config.toml
widths = [64, 128, 256]
loss = "mse"
nesterov = false
max_steps = 5300
Rows from block 8, named by matrix and row number. Rows with one number belong to one attention dimension. Each number is 128 + 32 x the weight over its row's rms, rounded and kept within 0 to 255. All counts start at 0.
# v: attention value (model.mid.1.attn.v.weight, 256x256), inputs 172-255
# proj: attention output (model.mid.1.attn.proj.weight, 256x256, transposed), outputs 172-255
v.80 [129  61 115 117 168 128  98 134 131 114 174 132  88 126 103 112  91 104 126 127 160 109  75 156 104 175 192 126 119 125 105 123 128 139  92 170 143 146 156 146 148 169 139  81 156 164 148  63 109 131  42 126 146 117 174 175 111 155 176 129 115  82 128  99  96 131  44  89 118 167  96 131 170 156 157 127  93 133 103 152  94 138 119 158]
proj.80 [156 139 118 129  95 130 167  62  41  83 146 103 132 158 115 125  91  96 155 101 178 155  73 201  77 124 107 111 122 115 113 179 112 143 158 114 103 129 152 106 144  85 142 112  82 171 126 198 116  94 161  79 107  59 214 130 142 133 198 128 148  89  86 129 138 113 149 128 148 156 106 142 190 111 134 143 160 149  95 146 157  89 142 115]
v.81 [ 96 168 128  88 163 100 116 105 123 151 135 133 121  97 107 113  97  66 139  80 144 131 140 155 132 148 125 128 105  93 111 165 133 113 129 134 155 169 127 148 139 166 148 126 165 141 145  46 142 100 143 150 119 151 173 182  89 138 123  79 171 129 110 112 128 169  94 198 126 116 150 102 170 101 238 132 140 154 140 129 116  97 116 122]
proj.81 [163 149 104 110 104 174 133 168 207 144 137 114 147 126 154 137 139 140 121 159  90 146 139 132  74 134 112  98  86 111 119 132 186 105 162 144 140  42 108 116 109 164 121 138 105  95  72 111 137 109 189 109  97 155 124 144 121  73 164 136 158 132 124 105 164 116 132 119 127 118 166  71 126 146 155 113  87 161 165 118 146 134 130  70]
v.82 [190 135  81 139 118 145 132 110 127 183  85 162 146 151 185 155 115  99 116 155 124 194 165 157 127 124 122 105 105  95  76 204 117 135 225 105 141 132 130 115 112  88 109 140  73 101 151 131 174 123 169 108  97 157 159 103 130 110  91 134 124 114 126  71 184 133 142 125 198  88  67 153 103 113 135 116 134 104 110 152 101 173 149 117]
proj.82 [111 108 164 102 175 155 102 152 107  83 114 113  93 113 137  90 120 139  94 204 118 133  73 163 107 115 118 165 154 158 123 102 145 120 153 161 148  98 165  95 175  91 155 117  81 165 138 148 180 103 143  80 120 133  96 120 129 169 141 149 143 139 132 147 124 137 130 142 126 154 102 142  92 139 125 186 104 156 163 116 129 128 117 144]
v.83 [142 140 109  76 128 121 142 114 176 133 161 166 140 138 144 160 131 173 133 153 153 107 110  90 160 142 112 139 139 159 155  77 143 114 104 120 133 141  64 111  97 132 185 147 140 166 125 195 157 143 138 135 172 157 134 108 123 156  88 128 155 122 100  70 149 138  92 141  95 209  98 124 126  91 137 183 129 107 127 139 123 184  82 145]
proj.83 [137  91 184 167 129 105 122 211 142 139 143 123 143 110 149 151 118 114  95 126 149 143 101  99 115 111 119  95 154 131 109 137 134 144 117 103 116 148 149  93 212 103 106  29 176 142 139 124  75 180 102 185  77  70 118 128 122 194  50  58  90 136  97  85 136 162 118 114  85 115 103  80 125 106 129 105 197  75  98 115 156 134 156 153]
v.84 [144 120 118 105  66 121  83 101 113 107 132 178 118  97 107  85 118 149 138 118 151 144  86  91 166 140 185 137 138 142 165  99 184 116 148 110 144 142 148 127 190 113 120 153 139 156 132 124 151  98 158 179 158 152 160 154 131 118 129  89 133 113  90 122  92 147 107  96 146 112  85  50 149 153 166 136 139  91 105 171 109 128 170 150]
proj.84 [ 89 176 167  87  87 124 146  83 118 153 146  77  74 161 113 182 148 127 159  73 107 104 141 127 146 172  96 105  96 131 113 107 158 123 158 126 102 101  73 141 147  82 116 148 123 114 153 131 112  80 166  97 162  74 178 131 152 100 154 137 119  80 113 147  61 184 103 129  92 161  88 145 203 167 133 164 125 122 109 122 139 112 125  46]
v.85 [128 128  92 109 132 107  93  81 146 155  62  87 147 127 160 167  47 125 121 123 109 120 118  62 116 135 148 143 145 117 139 164 157  82 116  97 173 125 130 151 124 168 138 113 157 129 133 134 116  85  87 143 115 136 225 169  95 113 128 136  88 131  98  99  89  58 168 139 188  74 121 110 137 157 101 114  99  72 120 104 122 141  84 114]
proj.85 [ 84 127  83 152 106 109 108  82 144 200 189  93 142  84 100 150  79 134 109 105 122 105 148 143 122 190 173  90 122 101  89 124 171 163  75  76 106 180 103 111 136 161 135 138 152  89 153 139 107  45 153 127 161 139 129 145 105 136  40 138 148 189 132 170 121 129 102 178 168 152  97  99 139 127 118  94 108 100 191 131 129 121 151 102]
v.86 [141  63 106 107 114 118  99  99 122 102  81 131 137 171 137 192  98 155 122  60  84 135 118 175 121 101 149 127 182 140 154 127 106 107 104 110 141 120 142 179 145 106 119 150  79 129 144  95 104 161 100  99 134 117 126  82 110 125 192 136 129 151 164  85  97 119 150 130 121 129 105 184 110 147 153 138 118  77 170 148 135 103 177 110]
proj.86 [ 48 146 120 119 154 101 155 136 114 138 100 160 124 162  72 113 122 147  65  94  82 108 155 109 150 149 134 168 171  80 170 179  96 128  96 108 131 160 115  74 107 133 129 150 143 175 111  85 165 125 158 155 129 145 161 113 126 181 121 103 123 104 139 125 132 115 153 153 126  97 139 107 132 206 139 147 169 116  87 133 108 165 124  83]
v.87 [126  81 109 144  48 165 136  80 144 148  97  81 192 199  99 109  91 153 156 134 139 177  76 122 122 132  81  82  84 114 114 201 121 167 100 104 160 115 103 173 132 110  90 101  88 189 137 144  93 125 179  96  54 101  71 147 120 102  98 172  96 160 111 110 163 159 158 128 152 148 105 125 161 143 172 156 111 177  98 126 170 155 166  68]
proj.87 [121 175 135 124 189 147 105 139 112 187 178 145 106 131 118  40 108 119 134 121 127 116 135 116 122 104 148 138 170 151 165  82  88 136  94 150 106 149 110 127  59 155 144 162 161  79 200 111 127 171 135 139 169 137 133 100 161 143 138 170 105  96 117 149  99 104 167 124 159 133 100 125 121 197 104 147 170  78  55 119 132 154 154 135]
v.88 [135  26  96 104 150 107  94  65 164 119 110 120 116 132 133 100 131 121 105 149 150 173 124 154  93 174  98  90 159 134 116 174 136 112 148  57 155 128 153 113 151 125  95 148 167 149 102  69 142 108 138 151 113 112 159 184 120 105 130 162 109  85 156  60 117 121 119 197 121 135  87 160 179 131 141 135  91 124 116 166 146 165 120 155]
proj.88 [127 184  88 111 101 106 135  81 191 187 135 112 132 116 152 181 154 141 118 161  91  88 109 125 145 107 155 107 178 103 203 124 175 145 174 109 146 131  89 107 136  92 151 103 144 138 118  99 127 137 178 158 125  95 138 108 108 129 136 106  98 165 140 137 130  40 191  93 105 113  75  92 140 198 162 129 106  94 149 137 125 119  92 131]
v.89 [141 137 119 107 105  89 137 126 181 129 108  92 174 105  90 132 106 126 109 121 103 119 126 106 147  83  92  75 114 153 143 138 130 150 133  92 146 181 101 166 104 181 164  89  96 154 131 130  99 163 172  66 105 113 131 173 152 147 125  68 112 141 102 170  76 160 154 165 170 174 128 172 122 110 115 125 175  99 126 143  89 138 160 153]
proj.89 [107 183 142  67 163 102 162 106 113 120 111 137 127  90 158 189 121 108 138 128 175 154 122  97 135  92 184 130 144 124 166 141 120 160 147 139 151 157 118 130 124 138 172 159 150 105  82 126 134 145  82  91 200 149 158  85 105 118 143 144 136 127 172  90 161  91 101 107 103  99 132 108 167 194 145  99  61 141 104 127 140 158 141 133]
v.90 [110  97 121  79 128  84  66 165 158 172 203 111 136  91 162 124 142 115 139 150 182 147 136 135  34 112 109 153  53 129  98 162 176  77  99 171 136  91  92  84 126  66  92 134 148 164 139 123 104 145  74 158  74  82 146  85 109  94  98 146 156 124 167 101 145 158 149  91 102 160  92 168 166 151 148 103 117 140 103  95  79 105 126 201]
proj.90 [146 101 122 138 121 153 126  80 100  77 130 147 108 154 106 197 153 134 137 161 143 147 119 142 119 149  86  87  99 126  68 139  21 151 112 122 115 114 118 163 124 173 130 132 116  90 137 143 173  81 121 132 209 151 175 117 118 125 160 132 178 130 170 166 131 165 148  41 155 134 109 137 166 160 152 125 150 163  89  76 125 152  60  71]
v.91 [133 111 116 132 144 152 145 133 177 128 156 125 158 149 126  96  91 112  89 187 133 110 114 102 120 118 107 114 122 161  98 144 107 121 125  92 120 137  89 101 101 122 148 116 101 197 130 141 124 124  97 121 130 182 167 126 115 175  70 169 135 133 132 118  51  42 149 148 188 123 166 120  98 151 144  79 146 120 142 100 178  89 132 143]
proj.91 [124 145 104 108 150  97 148 113 141 120 150  87 159 102 146 169 164 117 102  87 116  97  98 158 175 110 162 167 119 129 118 100  80 160 168 196  88 140 111 228 138 170  62 138 147 124 169 101 114 129 135 137 101 106 147 126 125 110 108 143 113 119 172 127 131  55 176 116 156 124 132 126 131  88 187 107 112 137 116 128 184  88 116 109]
v.92 [187 188  94 134 122 176 207 153 129 171  57 116 127 157  72  81 122 153 157 163 117 183  88 102 149  90 138  95  98 106 187 176  98 156 110 126 132 123 131 150 145 126 138 136 130 158 121 126 126 157 149 154  87 101 148 129  94 108  74 137 181 179 129  82 136  67 163 111 164  92 174 138  84  78  99 179 102 183 168  72  87 110 101 163]
proj.92 [120 190 113 109 126 172  62 152 130 132 146 124 183 122 160 128 157 130 110 101  82  91 120 121 139 191 152 190 138  90  85  76 148  90 126 133 191  73 119  49 110 110 136 169 218 167  92 145 105  66  60 126 137  99  89  82 159  84 118 140 134 142 132 180  98 173  90 115 124  84 170  83  68 113 189 137 100 105 172 118 130  64 158 117]
v.93 [143 118 121  55 147 188 126 120 111 167 177 138 222 136 135  91 131 134  97 137 110 136 137  90 143 141 115  81 173 145  85 155 103 221 119 177 159 112 103  96 163  47  87 161  69 128 140  96 132 120  63 143 109 138 145 208 140 107 127 173 159 141 139 123 103  93 140 145 124 153 111  78 123 139 107 176 127 113 159 119 139 115 110 168]
proj.93 [119 182 130 120  90 107 121 187 102 142 137 136 119 120 117 157 121 143  68 133 151  80  90 149 159 160 103 106 181 117  80 152 113 135 130 155 146 108 178  62  80 134 141  81  99 159  46  78 167  78 108  83 204 117 164  62 126  52  88  82 130 165 120 132 190  94 138 110 101  77 112 127 121 142 111 128 169  94 171 158 159  73 144 167]
v.94 [134 171 150 121  97 114 137 179 145  98  70  93 147 142 184 135  97 129 129  83 147 134 162 177 134 111 122 132 114 116 107 114 152 111 122 120  76  94  85  89 130  58 111  56 154  75 140  62  89 159 133 194 124 164 195  89 169  27 162 108 147 141  90 136  97 162 138 145 102 109 131 134 123 163  87 144 122 145  83 110 105 130 168 123]
proj.94 [ 59 115 147 144 148  84 191  75 200 100 121 149 145 127 123 117 103 171 141 150 151  70 119 203 101 179 104 161 112 106 186 158 101 102 125 149 142 204 112  93 125 141  98 144 188 214 136 105  91 178 121 120 143 146  91 135 128 179 130 114 146 133 127 158  99 147 138 124 101 205 172 194 125 138  92 141 113 115 189 124 127 145 118 137]
v.95 [172 134 154 137 162 118 157 185 155 109  93 115  98  55  91 114 112 120 149 126 118 122 157  96 184 109 146 121  98 162 160 105  88 137 175 118 117 193  70 126 119 231 154  91 219 170 105  94 183 110 118 100 151 158 127 109 128 126 158 125  86 128  73 135 158 126 150 137 173 151 127 123 148 116  92 149  78 127 149 177 140  67  89 136]
proj.95 [113 155 127 102 117  93 116  99 172 101 114 119  84 143 101 118 124 150  93 138  68  82 127 124 182 125 172 112 121 147  98 114 208 117 159 103 125 195 169 103 134 152  64 114 136 141 144 141 119 144 149 150 111 163  87 129 112 100 101 141 158 165 131  98 177 118 119 100 138 107 128  95 140 104 189 169  76 163 121 141 100  96  86  92]
v.96 [107 136 135 155 106 111 180 120 148 148 144 132 149 137 113 154 119  62 160  64 134 134 208 115  95 100  74 127 101 141 145 118 154 185 142 126  99  97 187 161 171  95 154 150 118  95 127 168 132  55 201 152 136 158  97 128 108 154 129 136 117 108 115 142 112 157  77 106 156 145 101 132 137 135 108 118 138 145 172  86 191 141 198 100]
proj.96 [ 70 171 147 101  90 153 125 129 145 118 119 107 108 153 163 107 130 128 120 136 192 151  43  84 125 115 126  69 113 113  94 129 160 138 140 137 134  94 113 130 138 103 144 148 110 155 152 132 176 117 168 149 108  72 129 106 167 140 139 152 145 156  76 121 130  56 186 186 187  95  91 135 165 112  72 156 132 136  98 123 184 124  94 182]
v.97 [117 168  56 179 148 175 124 118 147  59 109 143 170 125  86 120 144 129 108 146 108 125  95 105  68 199 115 142  68 152 189 153 146 159  66 120 104  99 112 115  70 100  84  75  68 134 154 132 103  81 159 137 169  93 178 126 156 165  68  79 154 113 114 134 165 116 130 130  72 138 105 141 106 134 114 210 162 140 184  61 139 125 105 127]
proj.97 [159  27 167  65 132 159 131  73 152 213 119 159 190 120  84 123 100 110 129 159 123 183 168  86 151 224 160 125 112  92 137 130 164 149 144 161 167 133 125 129 112  52 130  95 121 132 113  89 129 162 148  98 127  70 178 162 184 123 135 144 158 142 113 122 126 114 143  85 169  92 159 144 160 145 100 132  68 111 130 132  93  55 131 144]
v.98 [103 142 185 100 124 103 147 151 109 185 110 116 111 159  77  75 144 155 123  67 119 127 173 111 111  89 130 166 133 193 108 111 121 175 177 140 130 141 131 145  83 154 173 160 161 118 139 110 139 114 140 178  86 157 137  59 161 162 179  71 138 124 152 185 193 160 123 144 112  90 133 151 132  82 102  98 159  49 115 153 127  93 151 164]
proj.98 [139 187 145 186 114 143 168 144  77 143  92 135 159 161 130 136 142 146  54 113  91  84 112 170 101  95 146 125 136 123 100 166  44 131 111 146 110 130 108  87 140 147 130 104 159 108 183 117 176 134  82 112 185 118 112 123  59 110 117 145 186 120 154 115  38 144 130 152  69 180 133 132 118  98 145  99 148 107 110  97  73 100 139 183]